A small contrastive image-text model, trained from scratch.
Model: 2.02M parameters, 48-pixel images, encoder arch vit, encoder norm layernorm, encoder activation gelu, encoder patch size [6, 6], encoder layers 6, encoder width 128, text encoder width 128.
Training: muon at rate 0.0026, 10700 steps.
Data: trained on rendered rooms with furniture, 72500 training examples, 37.8 epochs.
Rows from block 3 of the text encoder, named by matrix and row number. Rows with one number belong to one attention dimension. Each number is 128 + 24 x the weight over the matrix's rms, rounded and kept within 0 to 255. All counts start at 0. Numbers have three digits each.
# q: attention query, key and value (stacked) (text_encoder.blocks.3.attn.qkv.weight, 384x128, the q third), inputs 0-127
# k: attention query, key and value (stacked) (text_encoder.blocks.3.attn.qkv.weight, 384x128, the k third), inputs 0-127
q.75:120102108136084092154150116125170169133118149127072125090113122139121075106107164114164169186106102111145133106131131134111126129136096164131113076127145133123174115145144122150121174145152137143089136103122130120102184105117147130149096141121186116161141168157117086148167192157131133119167101123137151153151156140112133117074144146153127148167070192099108116142187105120135135063101
k.75:108135099131106147171156093148159130136129173167172089165181124111117162171121118155141112069115172116098077124162074121150119132154147150127151169073117155168078166150098119163133109113137109104157161134149159182161119158101091131118121138101162174127110085126121110182124119123120117138095150120121098106147096100119118172166118120121078140131163122163147124130102159068102102155158
q.76:138084120149103137091146163185147118117106156084111085100179198142167112151139122126121144149162157157146130117108155149117148111164149143122163143121117112157081141147165122121084098109124145088117106105126116119122135175068101140151152114142111108127117089080114112164144115124128102112057099177108109079121100124138135102127098106173075150113140096151126073135128156121143135123140
k.76:156114127090116172089091164121129139095113084162139110161116138132124148149139145098160135147117100149116103114120147157065120132097127126142153137106151129134138091100152139160127147094168122144154118151117180103136109103070152093123088144123128147175106133119168130092138131150129179099127186143080150170097166129117129105134153093113146102123091139089156107162135151108160151095091
q.77:136155126092108138086176119125112126142115111129140108128129087107142144166119141146125169135160115111093101108117112080145138111138156173134144098129122116081081100122125114129146119120139142117136085120098129173136098136133162147100136107142106132116149144133161089148141147131160156142146134100136186140144156142165090131146157097138132128118139124109135129121112139175156113094132
k.77:097125128108185121153122121074107124127110137133119139097130126116145106127058140156133140140124136103123107125123091119144083117142121130157108123104150154143153151094105154167115169176113096140130119139154134104085138123165161135166133153145109117129162119129146129125099123130166128139120128106131134113165119144162116157110075139153132119134093139142107083102134159158117117135135
q.78:141100131125156087170094106129135146164136140114121140124128120113077162140118143131137126135118151155114130129167110114100111136097084140127106128137143167149186114137120120129134119183160097130125144131129145104140090103144146104164131157116160104117105136161126129138159135096138105138148170137168118123146132127125138158141103094105118119188138139126124108119140121092095151136109
k.78:127177142141096106092153107136143121113155158130147121136133111107131078120176093165101124114170134144089151143113141119139163147159130141100152142133119109145124123139138104095157118145141146092132127101131102134125094145117121135147129144142145147108124102155120125173144157126114107132134114134127179132126124134125141118131112126117130137120163106103086109159149109158133119157132
q.79:188167182131129122136082080086127144151132141144095118141130155134096120144160131113091157148146165154126160137147139111171108123144129131147112119148134118178138136165101082100097111138151120144127158135093109122150134135161131150131121175108169148134136164129109127148139139103162185106113121121143153126154093121137151091113098154127184167159163159158145100116101113128112146099140
k.79:135150164170123131129170133145181181123147133129144120097145106124105133167127143138110195112137173123116160154134146162108116150153123124129139102157112083137099169137094123120111115114128122094119128126113100158164097128152085136132129147139113133139116105133141115123149168110099116164141120124153106103135154133089128058111091110135126149157132107121118130168119150108143161146137
q.80:096106186167138186147113099132108133106139131123091098068112092130129134144108162118140129091202142133124122129119102180126143134141182096118079130130136109149125147128155125161114116120133175171141151143120159121128103108119107137164138103107126117136117140094146108104130112147158146116148178155133162105097138128089129139102110097121102144174154080130150128113147167109111145142122
k.80:115132111117118166120155110134166134169109086118102112140118124160146134123127112105144132115179121134130130095118189125130158081121118159072093129152147139174109152149179121084120142109095164198172115111107114157128121147115118132133137161139157149125172126152176128088151146117111136113098127076072125148147142141119144126152131114100137081152121149095139156147138110141088094140118
q.81:096144142130119157097192150131115103115116119159162116123136128149136121100135112139109138111138124143105121115114166151117118084140124157110135088114129131141107142101151093144142143139116110118122127136127105155161108129095184113135150115129138145114122106077133123151126111162120131125110083122135093137127142134103128075194134140128087153110128137137104131152116120119109116149119
k.81:145112127125153118167120160128119097126154101188113143093120140152127153138097129112148085139096137158114139146144127104156138119147103101135135135134093157113135092124111146160118107164126136152117143125103133110148105104130121154140126145125136128097163125129129159111135094186134132075142110155076117077126111124174124169128117102131154144120087117162140089153114110122143157090124
q.82:131124134113122119121145086137119122094143133094113113095144142114150102145106136118153129150133121144152114131159132122158145151145116098131119107150130151143074143134127172101127088119090088136102097063135119128152096138155119125149121132104106139125138146117077148125120111148160138111116120151098100107115112149141113153120125132147142134130131145172083101153146083128174102118148
k.82:124153125092118140124123149112124132109078125136149118149120109143114132089137161121155159172138129088105092158111145137113145098143144149145139124121145092098109095135113137151157115175122149178109141155139130135128142133066128136154166105138140128141155110074139129121117122096125171144157125112127118159128157147125150134133172089102136131109142091150139130102111141057130152143124
q.83:112122118104130134102148082121144153102091141137125144131126127124150119120178109102109147144160116108125131123133135091137108131147094131132131122124157134144131141176149153143131148108118133120143118172131112143162151149127099136140150139118119136120159135106106097154112119137128131130109092124126108159119098126102141100147134155120123122106096118150133118132100128134114094104150
k.83:129130117105117085134162097127134133119107127105116127115150118128153143128117149108140104126130112145121125153143108146138121118113130127177161127140136100130141119118106146160124131116145111115111139087158108115147112115126127133142109131150115113133144158144127116123145144123122139148127115143127104113153147144149142151131112131132164142127132129129151130112142114123115144141086
q.84:106104134144107147126125168128105137151182120187176114112120118135135129113119122115141082107110115136137131130093160149101122102144141108107119113106112102111136107086122113085126124099121102159103136148126125131112120113117170122143105132106114155109124133096138142131124110146107150100115102100107107145145132114128117139149102151121153095105161134118149110133136126159119144134139
k.84:124104131148147133167101174136128110177174113141099107130121121138119145148149121125114135112129137123131111095126151129116142154104137143115122099113102133093139116129107077147145117135098116132074127135091155135145134138145157132128160090108137105096151139115126150131108097161129104091109110112102123098118111105103126113145132107118078127112123133159140127098112146161133152131141
q.85:143144157143125120149141146102123119179119107130114100154156148141095142100110158119135111144106122130123123121109101127104100122107134085077127141129122169132115118071164103122115145176147066110089102092108105179122109131139174138168115116143148153104098151102089193118136099101121132111102136089124127114151102131143112172159116140136158119131145149111080153122151134113097160168151
k.85:128143122110093123137084109119156127113138085139139142152086103112102133127121141149089137119088111137112141118119148118123121096144121178075148177138130125103110097120105099139166080134114121130086135183148120101136119142137106129128143155111163128107153102140119137116103099154098113103133100162148127113119094147109145123107114110112103126101153115134119110125144144097133164119131
q.86:108127144140108162140128127135139146094134127104093107106151133140148126125090097144136149083185149148059148131089128143123133098117138149158123096121080124103100132164110116169131161116136149131165143142148139106122123122103122124118138100137133123148127077153115116092122132126178158129130157113118155097116129143087162125119107110089117135125146112157123084117094113118128124123134
k.86:123120134150154118127181115150101106138120091105120115107110158143132125092112119124164134137124139138114143125146130159104106095148117105140138114152120120152134156159161153099112160103111129178195134140067139164101126116165092104107141134147121159158147151125149122125150134144120171121119123090135142146111133117136125101115120103142121123145098093102154130158155092124117115139143
q.87:130140110152132134105065176139160101154137123151144155148108142098135120140126115130136095106074161123180126123111130090126127141152105059109121162122137131144122067106096138111108096127104114114107137092124120166100120129134104156115066107133135134151090164088114174105130118079114115131109127079087134129145086081135157162116137126157165142108124152143097128132108121097146101150165
k.87:120122118126109120138108141123121137111138129112114125117068142141112123124133165158101170132087104152114103117108147129159159177084112128092121135095161110122103121100118093114141150117169108141099114146138131149133156134141129066132160093114101097121119102106117123119153123089082096151158123132171143122103123127081142113107123170157128119079134130137112166104114132118144154082152
q.88:134152143146145113170126090110115138137097116099079129136136135132122127081131132113149138148164121124148157130125124132153129128107130116133114120127125157129138142124161110141129178161126132151118149118101117122138113118165119153138150110156136127153094108132081123103154150081155139137145145135160149134129140135105143129129126138085139129181117119123099139111118150117072144137152
k.88:138161111130112123124114076116153129138138112127169120121137110140117155099133110153132120138112155146125160136118130127142107096138122136125146152168125129140095140161120116099117130112101113119123142158149103099121106129140067136128117154120125140113133122157124115127129143113130145142123118131146116103127122117117142121146101117094143128141179112112110111136162120103103125145105
q.89:108093128118085143103122088100113126104144115138118158110164112118169151122143094117109141160096129174133103132130114105101121158129132141126132149123149124116127120141086157093136129118147126097131119167137132158093128138115133148097150185075089110118148179156109120156121110129147112125131087130102096137161113122130100131129107140129110116128091134178157112135133149131191125114125
k.89:128122126083116121141098141147103135136110155136104123131131116104140107150105136096085132137139129115117110154091104120111143135117152127130158088097161089127162112094151115169113104130130097096121121077100117151096138141133152155143161085169130142139156115122110146149114146098133099129094139109139127151153130127102123108120112106157146119128129123160160140118122154133103129164089
q.90:133121110097104112134122130165124107166159155113151096126125143145125127166106135106108124122143139162089121105117121139118154126125146141106117137097124116112149144094163163136148119139134140142143118104138135101111120114120184104160134125146157126048143107150142171151117126107124165107116141105122104063128150145164106143144108142138146134127172104108159113113150119151131105129125
k.90:109138127159135122110137144136101130108106118115115120156126117106149140140148132125141148114151110113123129082157145122117129130149142111116129106136141100150142094124133123102137108133146124132120123135147160148176127125131146123120134103126178132146128146105119100139108131172117148115117135146098179149094084169132120138109146127114079114106094147155156089170145139159133128128130
q.91:094115153145150148118104149176143100130131101126131126142104119121116103125098178109134136153133173129078128123138150137103135123120132122150116101135108145132135169125105100180106122131125127138134154130147152100174093137133114101102089131127179139128144155111157110149108139169099129141132160146124146123124163102103110084144180119085133127107163155113141150143127091112123124160116
k.91:121137149173125136130181123102165118127145142085147107092112117153133119121120131144166107122136115126114081139133125126153113135094123143113105161138090145094121137149129156081097122138116168134144113137124125131152126140107110160101128127103154122131160145129142115103140111168174100099133147091080122142133148127132108161108152147174094149145087117143089120122150094130125109109178
q.92:132142100138124127105139150140160123149114127136114120153125134127140136124134119141147133111141144078140127127096123135111107123150105118147137125143139106146142097140164110149107146131115152106134122139120117152139160157102093133129112101146150153138124136101133164091117115128111121131115170120107115167101110105121132116135118132154118125121101097129112136134104122132130123141113
k.92:139080105148088117150152113104134121127128110133089147096129138162137140135126150142135124119115112167117109113153110154143119145105125144123149161126132142147141123108115130141143161110150136162145147133166121138123138119151122084113113153116144120127096116154125126110123126096118126127139127142167113128116143106125131146114126144132123127119105134105137128147141098138135135103122
q.93:145130143168081127105137135097112100154156119134111134133120140126179126144096141088104149152116140154116098113115113139092140149127163133138146150117120111130150130105138105108116136143140141106125144113112151156111147126143127152107147151152101119131160152145142160117142128131092157123143138104101160123148151133172122133093147129138163083115120137097145136110132161168147142140098
k.93:102088130158123177155091114149117142126091153097109121115120101112145153150090126132098148107119135092137120089114104092115104129124145130096105098114140152140139129094109129132129130089119104118152148152140160153115140146138141138121144099129170134128115142122134105116100137108144099099123150142144116142176121120094116118121117145143087136131087102122128109109131149155124126141118
q.94:123153133131122146108145130133106091153130107146128111152121118131156116139115152105116104120151129124116124120095146149144156129115173095097113146091137124133120138084168143153125138131125122150125113096120137142117102149140140155100128107148156139108112143116141144138132150086115176132107133114111113119113147123151097109143153129125169117146146129104145147130127173151103104130128
k.94:123133102156140112130096122111117148132116084115108133107132102150141155148100111100138144093113103093134128093132130089138110137120106140111095117126121128131088121114106125099105109136105130143072123151156143126149149108124107116154120121073141128125142122120128112090128116136144117132122127137109139117132104155119132165123105143125103114118110137160133090118129149122124125096146
q.95:109117123122164123114132130157165124097139097147130129120138129139142122127150154145157102140126148136144114131137174158122162091147122139121153130152112090123105123127172101149111118127107093126146123128117140110131092135135136129107100134129164156127116129116127126127111142138087104101106127153127072090094121113122094054164146118145141150163138151108141151140112145106136113162098
k.95:156088099151144120135135134111140163128152116156127172120139092151112112127172135107144118127170117146112133126148128136119144135122138136124112131123101127099137117117125129093117103146120140127130115145128142106166165103121151136118109145073109123130138095108153155111117109118185097145143184115122137128111142102116115153103112106132136114105093119147142123154128122117129141097140
q.96:145138124148094116138104168121162139160130189126095223111196128108115137078125057137117103096117186098114180178112156166119136114129112121197162167141113157153068171126131110157143201153149119136123100110110049129141187127114137096116156134104153150109105050066088150097115146159071147091134061159113208114104137130069066105104112116101116140168146123095096176131051132143066138183124
k.96:114130121096093111122134084093121170092098141146104117116102105147124182187118094108129135073099122116158106131173121115111090082157143095153122077155194099155125095120122119092180171123123116120125137139103170188101104107128135142164157119131122172122116123133099170139164144125106105127154210094108126146079060153120131148144112123114126087120065168144153111134129179156115065074149
q.97:080135099106143126085190105125133131116159072108147086142128161135076066113133134099150166126102141147142109108138118160161166116138124119080127078128132131135138135122094088167100162108190094144147131147094199115067081095209119122180094136105134137190127161139127090086091127130127061148148145114152100103115098086153199116098146166142184092090127166136051105132143080118141098040097
k.97:114157150128125129148167196120159118118153151162155152081156140128125145160174126150089187097168106093122155105096185105138064113182169118157125140132139109152142134176118107131127084161151134138152162156077096133170108216113144161124114113145108148099142112149126136134119160152144115050204160108062146123101081144147167176121128161111162112111153063070186122090151156148131159148131
q.98:085148156147125134097098150098137088116173175127113141117144098077128110113065143106135129132101155103133102166114050122126123098122111076142117170080103137126133119113110160148135153099174126129156142097119143109179081095113143105187159117133173090141155102134193102113115112184121145096151089140128108115164079116127168119111134124081089121132054163165073088125113085115111151136062
k.98:142132137154087096114093100108062174127182077097154161123130135141111172138136170122162122142139129105127161138086120163143198141097156140120158146134103133109071131129111119153124152104117091125041110156114053118124177147157095130158111105091137122181138126091129111069152133113147172117140164098138134045091146125101095088121096149126205159044184152130128106115147102065103087171159